{
  "rotation_deg": 10,
  "label_smoothing": 0.05,
  "decoder_layers": 8,
  "decoder_activation": "gelu",
  "decoder_fused_qkv": false,
  "lr": 0.002
}
Rows from block 2 of the text decoder of a small image captioner, named by matrix and row number. Rows with one number belong to one neuron. Each number is 128 + 32 x the weight over its row's rms, rounded and kept within 0 to 255. All counts start at 0. Numbers have three digits each. After the name is the row's rms in percent of the matrix's.
After each neuron's rows are labels from the 100 texts, of 14976, where the neuron reaches its highest value: "tokens" is the input token at the peak. Only what is clearly more common there than usual is listed. The data: pictures of board games with random positions, seen at a slant. In brackets: how many of the 100, against the usual share in percent.
# fc1: MLP up (decoder.blocks.2.mlp.fc1.weight, 512x128), inputs 0-127
# fc2: MLP down (decoder.blocks.2.mlp.fc2.weight, 128x512, transposed), outputs 0-127

fc1.122 107:178168126208090091129160170099154134141100083113120109138184157111155128123107088162070161170122137152117162093121106186096090066102118181121108105142154165113193157115128131108122175065141112153098076160128076161114129193092121104162135138126142109122114091144150145087130146151190100110143153080205162129145116141128107113124129151101111136177114151166145116228102110169095121085167
fc2.122 111:122130152048091155097115095154100115134117143156138084105079104102114121079102142112162080100178093124162126151198115124155140127152116114155119173096143111101121056125184123135151124187087141066174193118170151090133124093120160126127125154147126145094188133142117124141080146126056116171117160095077139127114113115162136189159116045109151139153110108140113186049090185129174131153115
tokens: "noughts" (99 vs 2.2)

fc1.435 073:062191113097120126160093148108144125163103164140161093141166122150125105153101119108097059133115149122083138123130044144144146146132098203120102117105089105107086102085142124101122083127224125126146045104153169122098117111176110173117062156124128145103089124101130156110143128174153091168083164123122127142128063102082131100162153139121165115165161125136142157103107035145113070139153
fc2.435 069:147177130083106142137147102113113128131181111100119134138113190107136145105169110125148146144138067155155139114150132166090151102085140129137108093161126150140140161168125156112156143126076155165110166131095106131153162149090141107113200113156079056127136122125145098140088148117085170107181118119111060127134215175213123177128176119143077124085093132099097123135147187109105207075054
tokens: "7" (67 vs 1.8); "yellow" (33 vs 1.1)

fc1.322 122:160163119089126131074070090104129077159125118106122107122132138041132140134156100127169135042127142150095165093091104153157114080115079181134149098099112142125154112100108166111121218163150123087161118073126104080121153077090151160102142104135122111107142136178132107072155135107137129091155127179163172151146110168136143089128123088106118066070082069136111135075113136067131066128123
fc2.322 115:117092047107147102096180106168139179128100127171133148126137104147100124156113116098099123181109107141152112188129143117107081112109178131124138195141126128126164162137151106114134064129130126073082141133102142124123102179102106095056085117157077130158097118085104118145184063100130133156074100103082131094127120160084119150111075224130174215082174157141163169139121122127115122144128
tokens: "7" (24 vs 1.8); "5" (20 vs 4.3); "14" (15 vs 0.3); "black" (13 vs 3.2)

fc1.27 074:160134141178124106112118145144135107127162141132072160171137091086115126170125149111152152126134101095185158159060166094116062138041117139094134121115120132144142161081158130137100077102145157144157087140115159148053100165100128090131076115089103129166173133080145138163150166156102143147106104119149108077155133116063076117136135114122097191148069075121122107159139105202102034142119
fc2.27 070:115115118135118127172134098100135131189072149102141108111109143157117096120138213147127035149120189146107147126178098159138152117204086115133100143101073130120121071142142162127166114151149131138091142123120110109228123071114164126127148148093148131113091085187139123149119026149140095126122185168131148155089154107125160155125137132116123119145138180192131149110146159106166180060139
tokens: "white" (97 vs 3.2)

fc1.139 094:071140125128173111103122116120158125083076105166137045124116169145112147133149103171146125156121058101120146152091118116088089112133151094088099079123173213132149112143147163139143136121192145143090180147094158139133120142159188107096107125097102139112105210125092107147137185128110151206146121164109003137164153157115129159108155139108101121152142131113102141137115156174139170167150
fc2.139 085:088089107148137105164134171150147145163099107102121203102106107143137146090142181114103168088137160116127089098149199112155178143155155170129156151046145085160133154129109121160135107126106105120175108156102090113084137131084106088060119101110162166121182071102123138156140120163118132101116104146167221176100077130127130097098169168109135061185095134166149135144113121102113137182191
tokens: "," (80 vs 12.9); "board" (20 vs 1.1)

fc1.58 086:126142152210097124081148115074144092133117147076179112151129114085079127158189092110151159081152147059085146144081105153136068072098115140145079178115111142100161132080109204131157069141146160132191127144153078104094129062134133154128137114130125088117153135105117102120144093073123123136136152149178157205155116123130159074114184119068121162157131109140120120166142129120124093128177
fc2.58 088:107137113102108119154149079188143164081090099134132123102132123120134088110170103128113109122072056173159109098186096095126133138164090155121161095090128129163096138101137108162113195107144131129061092138085117083159062140088113132099150107118193164109133121113157117115144168122155098102104074141093063027111108080112118191144114173105152105112158129109156173154158107133125138050101
tokens: "<end>" (100 vs 6.4)

fc1.146 074:159122186139126109156123132148151117168178155117076151084192093108122079132101094135147186115162092086164142125112097146083092252137126135070151154115142095169103157159085101120157082108187092116134116120139123165112148174117134108109092134131109110133172179093154136102159142232178149145097136129149098143165071166096111137117143102157142146148109087134135128119129120178106065091121
fc2.146 075:144160069086113126122143141099131137135104157128205129148051122134125120155140210189160100164097153114086149079132169129139148089119116137130160110148122170131170082139161166096128132156109134127130146148135175095171088081117117136107191147090144126114097119204127157110116139094056098133158148111155152099098207082146089083139157132156074091126123157120132101129147148093186220139097
tokens: "<end>" (83 vs 6.4)

fc1.24 073:099141151071094151121114152063099166168102123150178122163157098066187136143120121092083064085090090108185125140104072140128159137107131124111082079201135180143148133093142170126151146126158144150130123143149107123110149140085083101105122159059157100173133102125114106101191119138083101113091189126124072176094171146114072094123078112150130153142106096081091128120145149138123075070120
fc2.24 071:101149108170076100127124123173109170131227167081070152132148143072120108148128094145146195153083122093098139133141126108173072103131099086089149159104110132141148137140173076139103109157135120168090152106176139142134123160213107107172062120143156148128150182153108147100109102095127166127181105142120178081117147140085164158139225131172123121163173141137135106136116098130154177141104
tokens: "noughts" (51 vs 2.2); "5" (44 vs 4.3)

fc1.93 077:122133112097122103138165140115106131129098183078103109135122149133145168134030110079130146137150087152136115116051112080115178167130121160025132082079187152153126164115161168136155107124173097121072145048132077094157116161103128125093154098106132117096092046130109137090139151124102166162067150113131159163140126118067114115164124157144071132152111107127140107085101134139128089107164
fc2.93 072:067095111128128159155143118119122152111123156147086125107120129086127151096174099114052108089067109088106139170201135129187086085107142113148130159122121074127086062128098144132129134161145154088152061167110139152074140139125122085111077145138106152142181185096109167146092111115145148157184039152155104179102147104159104088123196103155139113100093120154132127115153145142048090127145
tokens: "<end>" (100 vs 6.4)

fc1.295 102:129192122080154162131135108134153166127110125130031127168148074158104122109046150111138075140112110131131165097064097113134126132137069135124065121115122134139154159109118166111144119182193136169143139121118112156163176131163138142078134128149106117143157133099136172146170083093204083143135098128184112106221139158097122111119151146127149107080138125115166126098152159106216160106079
fc2.295 101:145167092117108048141154147153160137124137158110185174078114124181149141040166106100117184110166121117124113135204096114080134111105207126145121123120092100132133099148089142142136106098075160080138076123167126141104067108117096099153135155107095088120102113181059120144090149158125165054129188184081102107075135118152164104141174096134119108135168141131163114120157133096104125112131
tokens: "<end>" (76 vs 6.4); "an" (19 vs 1.1)

fc1.379 095:191098103108156059065109151120126151180146120110066133126114092119167177154207133093158076082102047095122145121167085143137146098106104156077120136138124104079148151127155177131168159139126102124107110201154096133102135167113116080099146140112179063153152122129167110196159162136188133167073114117142144170125133119113100094141141100116100122169143115084146137143127156107071137179097
fc2.379 092:126133067195125063110148150053120093124115170134143108149139139135107190125134128060174145137106091160098070072109146114117125122130108098085120121158146130110102081112137152149111122140143147123179099113171114086168149098096120128136170105092164127126195100056158127113086139104134117162154099136095147099160131087096099092115109135142107198067136172154160146111173138143209047147181
tokens: "white" (65 vs 3.2); "18" (14 vs 0.1); "17" (11 vs 0.2)

fc1.280 083:165133088112126117082147129132110120078175106154075118168184101128108092149165098149170066077104064162101132155092109154177048125108123201137119134132096134128176149135074185101190195137131153103093075136129148144117129128122105040134147091083146143119142131158115115079149137162088101124166100133106119142167129091108058067132144150102100071163100092129106139133142131127107134156092
fc2.280 083:081126121136112162072134049114108121141045150143214142129109121104145126167134162128118171178235140116132118137178100095122151122151127136115109153123143124069144117151116115173174106152124091135169153109141041148120103120079167140078123149180162133177112130097141108155142121145145145105086103109139179103126084166153187148141173133133152155087130162120165102086100129067110092068150
tokens: "noughts" (91 vs 2.2); "17" (9 vs 0.2)

fc1.378 089:114181137082143120144125120148173145144097085091198093113157120182108139145148147143148156121148039064099157109100153134158185169133095162072147139129144081115115147095104158099089088129150106138117068077133155110128117122123156157173109127106168216157160192131198092162175149140141162132117187145144102130106194133130092084167140158169129143100129134151159119076177126143096110147106
fc2.378 077:106145108131153115162063169198109128104128125144043161127027091089140156155158069092141103195080157154174112108153121168114124103131168113121120069111059164103151119179143170148149195138137134146158114106183166133142138206146102140079175157167143105169176144143146173105133150099129135115125129135159134140134134141157111161121100142179159125176126105162104146154126106161132134085089
tokens: "<end>" (100 vs 6.4)

fc1.166 094:088140163124124162148117110132156182143136139110164140123107161084081081080163121118090121116110108159099104117152122168133102097050113192118156163163142110083141145131143154134100077150113136139145097101088067129114095082127152154115109134049106149141168117162141206174150158118135119131081129142177138067099144096139215153121137091131213158168130085181171107066140107172096098136119
fc2.166 098:128108128199129051188093110100126093136106102140117124162108142131134146154153133157159127145146153077165121124120157125090128157142104105106101107140119188147112102149133093147143158089144149112130110153146200160138129163059138175066194124188127130171067115146151125137158120086166104194186151176091093131099184158135064183185141154139053099146133122143139113126191131107112081125102
tokens: "<end>" (100 vs 6.4)

fc1.165 121:108181091096134136066118182115133174115092077162148142101127152135148196134115160105133074118134132141160126078118108092163161149093132136085064104109130192180103127132131140138138135124187161073103070092139104169105149114153102048154152127112187130137108145134136136162148113190089124125165115125193175155147126159151171077108140124104104082215128112101118171138108148073152143070139
fc2.165 124:122121090164141129196144092100095131124099133125118177187177118144103150160122118133151111139145100123018189175081135143208057143103154134120134128158160152109122118127174084175113113158128102106097092138180097096159127108108107111106133192067121113102170122149147153138105127163172163120147165131116138153127105159164186143157144123086171114175134068116115130151100160135184092122048
tokens: "noughts" (100 vs 2.2)

fc1.193 140:160138158094088144125136079138094155073117138130193148162148147131110116156173146088118074048149046139168128095167146148216118060112140124140110123180089101115136180158145127125096184135134130137080127144152105139177149126195079088118126103129219131133137070128134125145139150167120143152154137111086130185118134121159134131145213117141094135176155115089128157134127125153143125118191
fc2.193 132:089154077171133088122063144096134091195051162138133132110122161147134113098126147167208134207127157118106160153073113120143112176070188138110130119164153131159099079120125118166149079093145170098151165167105153116126110123115129098119148111098076139113104238157150134150120131138077106133101168127159116151163164190123176059117122145128137118181118109136124148128111132114116099083089
tokens: "noughts" (100 vs 2.2)

fc1.109 086:137133127117132142056098080162112137085145153199097134133126092149180174121168099127112092140124129151112102096149116107119133130116106149090151167127135183137146199178154127066092088161131117140045100076139083125140085131084118126129084140161168116166092098169126166170121186126146179119137115127040130193118161162190091086190138133114123074138183157154111137082150125135112134117117
fc2.109 089:126170096163129140209106177158150109174130152070145082137183134136075154139103153131130132161131111125123214170118098150161109120108176145147157067112091079164126074129168162157169102097136126130178148126162173124103150149136128091107176088108121173103154164095111154160126093141116075133136099073166104083132110102123167165131215102163100214148155149129138142132123126097145070148129
tokens: "noughts" (100 vs 2.2)

fc1.377 078:130124116179192129125137121110101183118149129149137125179120107123090165083127100175189083152101141162162117131149061111109118205063172093045093116131145102170072097096123140100088097159155112149112173091108110144096130107148165163138099162150104088164136159112147125150132134172171163176105172145150146158200167125076107164145122152144081111119140102127115097070125155109090067126089
fc2.377 084:137135101090110127183113190169159109138131153077143116152159123112115156138138102131101156084155142130100132107143168147109107097151072164165191137179124135100172120114119124131128104129092059114057108172133120124097165111093135101148206140105168177118162124152085108158110113129126071184141081124128087078078108079145210052159122133159204103086073155121115142144170121114164128132113
tokens: "," (69 vs 12.9); "8" (24 vs 1.7)

fc1.170 089:166107105124155110166049047102113107096168111122139112148147135147114172099088147113175152121134131082169152111173110127108165100175162060147143121101128142080100150137133130117152120149117043102234093130169095144130129073069103127139147127137166126104113189112101134148159156124095129115139108172143027149173175131134115108095120140087141082142116201095145100151121154135104107110128
fc2.170 089:087146153150136104124155213104172160133072115100112147111113148143152127157193157085083123122116110162080095144099127127163105151065073137091120075171099092153087105128143122123099133101150170145054168120082152149134131146195090107137072166171106148142137098162174099127172069108164139156117115086115219166118086139092155130110141108160126154192113091127166125110165117147148162095137
tokens: "1" (51 vs 1.2); "6" (48 vs 5.1)

fc1.504 147:146108142181131122112112113093139065183120118178118084147127151087139090067176165121130122096158135180141099184196100089113161146132124098159142101121142114114123146127101138126138062119125133133110133184128142154119160151173065150126114118057142084145187059114176175093143128134180122126086095159177132114230130165140129120099130124076109095102140087162113138152106146044094107141110
fc2.504 150:127147177114134138114157130111135136129190105110116153147164097155085096113106123160133154183100108082138145097053152184113094107162105130132085173130130186143106162148116102135078188146175151089075131062124157097132102136105130129134132108186154188144098191150169124103154115138150147131173147105149125156003090163125126151104094135149155138135122138095133075090112065193111116123179
tokens: "1" (48 vs 1.2); "4" (31 vs 2.2); "2" (16 vs 1.4)

fc1.277 099:108113093181139114129114144104110173173166095124139074112093095137195136152149103100145067118143152124091138101103148165181087148105076138140127143141137111153102120085153148146156122090103122174107214079074079181118118190117092092129101142152156094184121170087103059095214137164160132093094146111133070099141095145152143120120120118107149115067119094072140113116113131109088068129144
fc2.277 078:103150171081126172158093061136136150127064173130121148104138158118048113094074116106111156131106107155139121160116107102072172131140142096136099129089104128104129117170090122101162153186173115157166097171204206095152120081125117140102097175138164120068121108153116087158048126121078132172111110121125178151122130071178112161191115079164089108164144126137119131122113130151133169148149
tokens: "26" (34 vs 0); "16" (29 vs 0.2); "15" (25 vs 0.2); "27" (7 vs 0)

fc1.371 104:114171119101089169120100197152111095170106130151087151142152078068138128158160169103089072108091119142149074141118109056117152107081101157117086148145140085127102121128162180104161086092140163136139068148141115173081102136104133076141114169111152105129132195182130141144140118147104172161126190104101139169153143182094147168138126095093187033135108127111153154144114133146082101082112
fc2.371 107:145161114143111128143145048140106146175102111179128080196073155118143114149127124119092154140202074117155156108106117174224118155151105121129141086118153173141155123101157100087110106144130164106125154148179159095204129164139181135153114097135085061136120059083145154162151104082106142141151117184178108094147164077116153119183123136132161167135113083141175121136111155117164132124170
tokens: "noughts" (90 vs 2.2); "7" (10 vs 1.8)